config.toml
model = "CTC image transcriber"
dataset = "seven-segment displays showing three digits"
train_examples = 195000
image_size = 32
crop_scale_min = 1
horizontal_flip = false
color_jitter = 0.1
cutout = 0.4
tokenizer = "char"
vocab_size = 15
arch = "convnext"
isotropic = false
norm = "layernorm"
activation = "quick_gelu"
mlp_ratio = 6
inner_norm = false
drop_path = 0.1
patch_size = [2, 2]
depths = [6, 6]
widths = [64, 128]
kernel_size = 7
init = "orthogonal"
residual_init = "none"
optimizer = "normuon"
muon_scale = "match_rms_adamw"
lr = 0.0043
momentum = 0.95
nesterov = false
orthogonalizer = "newton_schulz_5"
adamw_lr_other_params = 0.0012
adaptive_grad_clip = 0.05
steps = 11500
batch_size = 256
epochs = 15.1
lr_schedule = "cosine"
final_lr_fraction = 0.1
warmup_steps = 340
weight_decay = 0.0
adamw_weight_decay_other_params = 0
Rows from block 5 of a small CTC image transcriber, named by matrix and row number. Rows with one number belong to one neuron. Each number is 50 + 10 x the weight over its row's rms, rounded and kept within 0 to 99. All counts start at 0. After the name is the row's rms in percent of the matrix's.
After each neuron's rows are labels from the 100 images, of 14848, where the neuron reaches its highest value: "top examples" is what is common among them. Only what is clearly more common there than usual is listed. The data: seven-segment displays showing three digits. In brackets: how many of the 100, against the usual share in percent.
# fc1: MLP up (model.blocks.5.mlp.fc1.weight, 384x64), inputs 0-63
# fc2: MLP down (model.blocks.5.mlp.fc2.weight, 64x384, transposed), outputs 0-63

fc1.259 091:51 51 52 32 64 46 51 47 37 41 57 44 50 45 49 40 64 61 46 29 42 40 40 65 25 45 64 48 41 48 50 49 61 55 51 51 66 46 36 44 48 71 46 61 43 65 44 56 33 59 51 50 44 60 65 59 36 55 65 52 43 56 35 50
fc2.259 114:55 41 55 71 52 31 51 28 59 47 42 62 47 44 36 55 49 63 61 29 45 58 61 36 64 42 50 56 47 48 63 35 53 58 38 43 40 55 51 45 55 58 49 39 54 25 44 34 46 60 53 50 72 49 50 55 40 53 56 47 43 59 45 60
top examples: dark on pale (67 vs 16.1)

fc1.355 088:41 61 38 34 38 26 57 55 46 44 45 48 58 57 52 40 66 44 54 40 46 51 40 66 51 50 53 52 52 64 45 69 46 44 52 50 58 52 41 37 69 50 46 63 34 61 49 45 56 46 41 65 52 59 40 63 34 50 67 62 32 44 55 36
fc2.355 092:43 39 53 50 49 54 54 28 41 56 63 42 57 53 54 47 49 55 47 31 49 50 31 47 56 48 59 46 50 59 24 47 45 53 41 74 36 62 42 63 60 47 57 43 69 39 50 57 54 37 59 40 71 56 37 41 46 58 55 46 59 63 48 61
top examples: the digit 2 (72 vs 26.9); first digit: 2 (41 vs 9.6); white glow (36 vs 17.1); third digit: 2 (35 vs 10.2)

fc1.5 110:52 45 50 47 49 53 62 49 52 51 59 42 45 58 64 42 69 54 43 51 49 38 40 54 47 54 49 31 58 44 57 71 49 41 53 59 35 66 55 46 52 33 42 33 67 43 37 59 41 33 64 61 62 32 33 56 54 44 38 47 59 54 63 37
fc2.5 103:55 35 44 73 45 47 42 43 52 56 63 32 33 58 46 47 50 54 56 39 55 40 58 49 50 57 61 41 53 48 38 45 62 60 58 56 43 62 47 59 51 71 41 39 40 56 58 60 48 42 69 61 36 52 60 36 42 48 31 34 49 41 66 46
top examples: the digit 4 (91 vs 27.4); second digit: 4 (55 vs 10.6); white glow (39 vs 17.1); third digit: 4 (37 vs 10)

fc1.26 104:41 47 62 41 52 44 47 53 47 44 50 56 66 49 39 44 38 37 42 55 77 68 34 45 54 51 65 42 43 49 51 38 48 61 52 75 47 60 33 58 44 58 52 51 61 52 60 51 64 45 67 62 45 48 26 35 53 46 44 39 46 41 48 50
fc2.26 091:45 47 55 43 42 42 46 44 39 37 41 45 55 47 61 40 53 52 43 53 53 38 38 57 31 35 57 66 53 61 45 43 61 52 69 55 80 44 41 49 64 37 39 38 52 51 56 49 32 58 63 55 48 52 67 45 50 46 47 41 66 60 51 68
top examples: dark on pale (64 vs 16.1); second digit: 8 (26 vs 10)

fc1.268 101:59 49 45 58 46 35 51 55 50 51 58 51 58 45 51 39 52 47 50 43 51 64 47 40 52 67 45 41 48 72 51 51 39 40 51 46 47 68 39 64 56 53 62 40 52 62 32 51 46 41 64 33 65 37 48 41 24 42 56 39 35 35 65 63
fc2.268 095:50 61 51 45 30 60 58 50 48 45 36 54 55 59 51 56 44 59 54 58 42 47 59 30 40 42 64 39 49 33 51 41 81 61 41 75 56 47 56 45 37 55 49 37 42 47 52 41 39 42 61 43 48 54 54 49 54 44 45 66 60 33 40 48
top examples: decimal point (100 vs 50.1); white glow (38 vs 17.1); second digit: 7 (25 vs 9.7)

fc1.186 110:61 51 51 45 61 39 51 65 39 55 55 46 34 39 42 31 47 58 60 53 53 66 34 42 71 35 47 56 68 44 49 57 42 42 51 44 45 53 44 53 60 45 53 31 73 53 53 55 47 50 52 35 53 70 44 53 51 53 70 57 31 46 50 52
fc2.186 084:26 50 53 48 36 68 63 52 52 42 43 59 49 46 61 43 46 63 54 49 49 41 59 61 48 49 47 38 60 42 53 47 60 41 61 56 57 70 45 62 51 41 47 43 71 58 63 50 44 45 49 57 66 36 45 42 29 42 41 32 71 58 41 54
top examples: the digit 4 (59 vs 27.4); the digit 0 (55 vs 27.1); third digit: 4 (36 vs 10); second digit: 0 (30 vs 10.6)

fc1.360 097:69 49 51 59 64 45 49 55 56 38 33 58 39 37 26 56 51 56 58 39 56 39 49 42 42 59 35 37 62 57 59 68 68 54 65 49 59 47 46 41 40 40 50 46 38 46 55 59 65 45 41 45 66 49 34 47 40 56 41 47 60 60 43 61
fc2.360 103:63 60 63 48 39 59 43 38 60 63 30 48 39 41 50 40 42 52 59 41 54 43 59 43 60 55 48 32 46 33 60 36 59 61 51 62 44 60 77 59 43 41 68 47 43 55 44 53 44 52 34 44 44 52 48 67 56 56 43 56 37 45 61 43
top examples: white glow (45 vs 17.1)

fc1.33 098:43 53 50 63 51 35 47 34 61 46 41 63 69 45 39 60 58 53 50 35 55 35 43 50 56 58 54 45 57 50 57 50 59 44 53 50 46 40 65 45 25 40 62 61 43 53 56 54 34 37 45 43 56 50 46 52 37 39 67 34 64 56 75 55
fc2.33 079:64 61 67 51 38 52 53 81 26 72 39 38 55 47 53 42 43 55 57 66 44 58 51 51 62 52 60 37 52 48 62 52 52 58 44 48 59 41 45 45 27 49 45 51 43 32 56 55 48 40 46 35 40 55 54 54 40 43 47 56 44 50 40 55
top examples: decimal point (86 vs 50.1); dark on pale (45 vs 16.1)

fc1.20 125:53 62 52 46 65 48 36 64 39 57 50 59 56 67 43 20 39 43 37 48 51 66 40 52 37 45 54 47 46 49 53 58 45 58 38 40 45 58 52 40 43 51 50 58 28 49 46 58 46 55 43 54 72 60 65 33 50 57 42 56 52 51 71 44
fc2.20 144:60 61 54 53 50 74 42 55 55 56 47 67 51 52 49 35 37 46 62 42 51 43 40 38 49 68 52 55 47 28 58 56 58 31 37 51 29 49 65 48 36 56 53 62 44 39 45 62 69 52 30 51 51 53 32 52 48 55 44 57 45 48 60 46
top examples: the digit 2 (67 vs 26.9); third digit: 2 (44 vs 10.2); dark on pale (36 vs 16.1)

fc1.333 112:38 70 51 55 56 52 51 50 36 47 65 57 11 47 48 38 47 53 61 40 53 54 34 47 63 23 57 50 44 44 60 44 54 53 51 62 51 52 31 50 45 41 36 40 55 47 51 51 57 54 53 48 50 56 36 52 66 56 63 50 53 41 48 63
fc2.333 093:35 50 46 58 43 51 51 47 44 51 70 54 26 70 51 62 57 41 34 65 59 46 54 47 46 37 54 58 61 64 34 48 51 50 49 56 56 48 34 41 42 40 57 59 68 59 45 50 38 44 54 57 35 40 51 45 39 56 40 34 71 56 46 36
top examples: white glow (45 vs 17.1)

fc1.155 096:69 65 59 58 57 48 49 50 50 59 50 43 30 40 54 26 57 62 50 51 53 56 44 58 33 31 56 48 61 43 40 51 45 63 60 47 42 57 64 68 47 49 51 51 30 54 52 49 47 55 62 60 38 38 56 26 50 46 44 63 50 46 44 32
fc2.155 088:56 65 43 57 57 69 49 66 70 47 50 61 50 44 50 55 42 32 45 54 42 56 60 48 60 50 40 37 47 45 57 32 59 30 46 42 50 48 47 60 45 41 38 51 57 33 58 67 73 56 46 55 54 54 33 58 61 57 56 36 38 43 34 48
top examples: dark on pale (97 vs 16.1)

fc1.299 104:67 34 58 43 55 57 55 43 59 45 70 53 54 39 40 36 50 55 62 50 53 68 42 47 50 39 56 52 53 50 58 43 52 51 42 52 45 45 55 43 73 46 25 33 52 58 34 49 47 66 62 40 60 52 28 52 42 45 31 65 47 57 48 51
fc2.299 091:35 50 29 42 34 54 64 70 58 50 55 52 67 62 45 48 62 45 55 55 53 47 58 49 36 50 32 50 41 53 28 43 54 40 42 49 56 30 40 49 55 39 57 70 45 58 46 60 57 49 40 57 51 53 49 52 46 62 64 62 56 44 31 37
top examples: dark on pale (78 vs 16.1); first digit: 0 (25 vs 9.3)

fc1.309 102:39 50 46 48 42 52 40 41 45 60 37 31 49 51 35 56 76 46 27 53 64 61 39 48 48 59 51 57 59 59 54 52 48 59 51 52 37 45 46 51 55 32 61 64 59 40 39 39 28 57 63 44 55 61 44 64 57 59 46 68 45 48 50 40
fc2.309 090:44 47 43 48 41 55 70 51 49 50 60 40 41 18 62 33 46 53 53 55 50 60 44 54 52 57 49 53 57 62 55 63 51 67 42 63 41 53 24 56 46 47 27 52 61 64 48 42 40 50 58 45 55 48 53 65 42 48 36 46 55 46 63 62
top examples: decimal point (94 vs 50.1)

fc1.103 109:49 63 48 62 39 41 66 40 55 40 48 45 08 50 57 46 57 55 56 43 51 38 52 39 53 34 59 54 73 60 64 44 48 43 67 53 52 58 52 42 45 45 51 58 36 50 59 36 36 48 61 51 41 64 42 45 48 50 59 55 50 50 52 42
fc2.103 087:56 44 55 48 57 41 42 64 71 58 56 42 30 60 47 40 52 30 45 69 50 36 52 47 61 64 44 54 75 65 53 57 54 42 45 38 52 43 55 52 50 45 49 59 57 41 36 45 62 57 33 63 35 46 37 47 53 54 46 54 45 66 47 38
top examples: the digit 4 (72 vs 27.4); second digit: 4 (34 vs 10.6); third digit: 4 (28 vs 10); first digit: 4 (26 vs 9.9)

fc1.149 099:49 46 41 55 42 50 67 56 49 32 56 60 63 36 55 48 46 50 44 55 59 37 35 48 52 44 83 52 59 49 52 57 50 51 50 37 50 49 47 43 55 55 69 53 50 36 36 21 64 50 35 48 62 47 55 43 47 41 60 44 54 65 60 43
fc2.149 098:52 53 50 45 56 66 48 50 46 50 45 62 54 50 38 54 62 29 41 42 53 67 60 44 47 58 73 45 38 46 48 58 35 48 58 41 66 61 62 59 52 68 48 46 36 53 37 48 57 57 39 47 44 66 27 49 63 34 40 35 49 43 40 47
top examples: second digit: 0 (29 vs 10.6)

fc1.275 106:37 53 52 57 71 39 67 54 56 57 63 42 58 48 66 51 48 39 33 43 45 53 56 48 33 44 39 45 52 67 53 62 55 43 57 55 39 59 51 41 55 45 37 57 67 44 34 49 43 34 64 70 57 47 28 46 57 56 40 48 49 38 45 40
fc2.275 105:47 46 46 76 41 53 42 35 53 54 61 54 51 41 42 52 55 36 43 54 49 58 59 52 51 58 52 38 42 64 39 53 45 65 65 44 55 55 56 33 49 51 31 45 59 52 70 51 36 47 66 59 47 65 31 35 51 43 37 40 55 46 68 63
top examples: the digit 4 (86 vs 27.4); second digit: 4 (49 vs 10.6); third digit: 4 (36 vs 10)

fc1.123 092:54 51 58 51 50 53 47 39 62 35 39 66 64 53 35 53 51 49 63 31 67 45 41 48 63 57 52 27 60 60 63 58 57 48 63 44 51 44 53 55 30 36 50 36 58 52 55 43 54 40 37 49 62 52 46 56 56 53 57 27 69 62 42 45
fc2.123 081:69 67 62 49 53 61 56 60 34 60 47 44 50 49 42 46 27 52 58 37 28 51 36 50 47 64 68 45 45 58 44 34 61 60 30 53 55 46 67 43 38 56 63 46 41 37 55 61 50 43 47 38 43 53 41 48 56 51 46 65 47 45 56 48
top examples: dark on pale (53 vs 16.1)

fc1.290 104:63 58 51 49 40 46 53 54 66 47 58 69 56 31 33 45 69 61 43 37 58 44 43 61 53 33 51 37 43 42 50 59 53 51 50 43 46 45 25 34 70 45 46 45 54 40 41 44 58 55 60 50 65 49 36 48 53 30 60 54 58 60 53 54
fc2.290 115:53 43 53 50 54 62 32 59 54 62 51 55 57 59 55 60 54 25 54 44 50 58 78 58 38 45 69 65 53 47 31 56 45 42 43 39 55 46 48 48 44 43 52 56 40 60 56 51 58 59 59 54 40 61 48 43 27 50 54 49 27 42 39 43
top examples: second digit: 0 (26 vs 10.6)

fc1.87 092:56 61 54 46 44 39 33 45 47 48 60 63 59 55 51 15 51 42 39 55 57 65 43 46 47 54 36 45 54 53 61 57 42 50 43 39 59 45 34 50 51 49 53 62 56 48 48 37 59 62 30 50 42 57 65 36 67 47 61 34 49 61 63 51
fc2.87 088:53 54 48 57 49 78 47 52 48 61 62 43 42 52 60 53 52 53 58 69 50 52 47 60 40 48 30 57 33 38 47 58 37 38 47 47 48 40 51 48 58 54 51 62 52 49 53 69 45 28 41 40 58 44 47 63 55 42 37 64 30 73 49 50
top examples: the digit 2 (84 vs 26.9); third digit: 2 (41 vs 10.2); second digit: 2 (37 vs 10); white glow (36 vs 17.1)

fc1.124 094:25 72 54 58 49 56 60 64 72 51 62 71 45 53 52 57 46 41 45 54 46 54 50 46 46 54 51 33 43 63 48 55 50 48 44 42 41 57 48 30 65 43 53 44 46 60 38 43 34 54 50 60 54 47 42 37 65 44 35 32 63 46 55 45
fc2.124 103:48 42 34 61 56 50 47 27 44 74 52 52 43 43 41 43 47 58 58 59 57 55 56 33 52 51 43 52 46 44 64 58 40 51 65 47 43 49 49 43 54 47 53 48 71 67 44 35 42 59 59 47 65 47 56 61 41 30 33 35 44 46 68 61
top examples: second digit: 0 (29 vs 10.6)

fc1.244 107:56 52 52 48 62 44 34 39 57 56 46 53 49 34 30 54 66 60 38 33 67 50 47 48 45 53 34 33 64 51 46 66 50 44 53 54 56 37 40 39 40 38 48 43 49 59 58 50 60 48 70 52 48 51 56 43 55 50 29 59 49 76 39 45
fc2.244 119:62 56 73 44 46 50 38 57 43 61 44 55 61 61 68 44 32 50 59 37 46 56 70 56 60 50 56 47 55 42 54 53 56 64 36 55 49 56 68 52 36 53 48 42 36 49 48 46 57 56 35 39 49 56 32 55 51 53 59 30 43 26 44 46
top examples: dark on pale (67 vs 16.1); first digit: 9 (26 vs 10.1)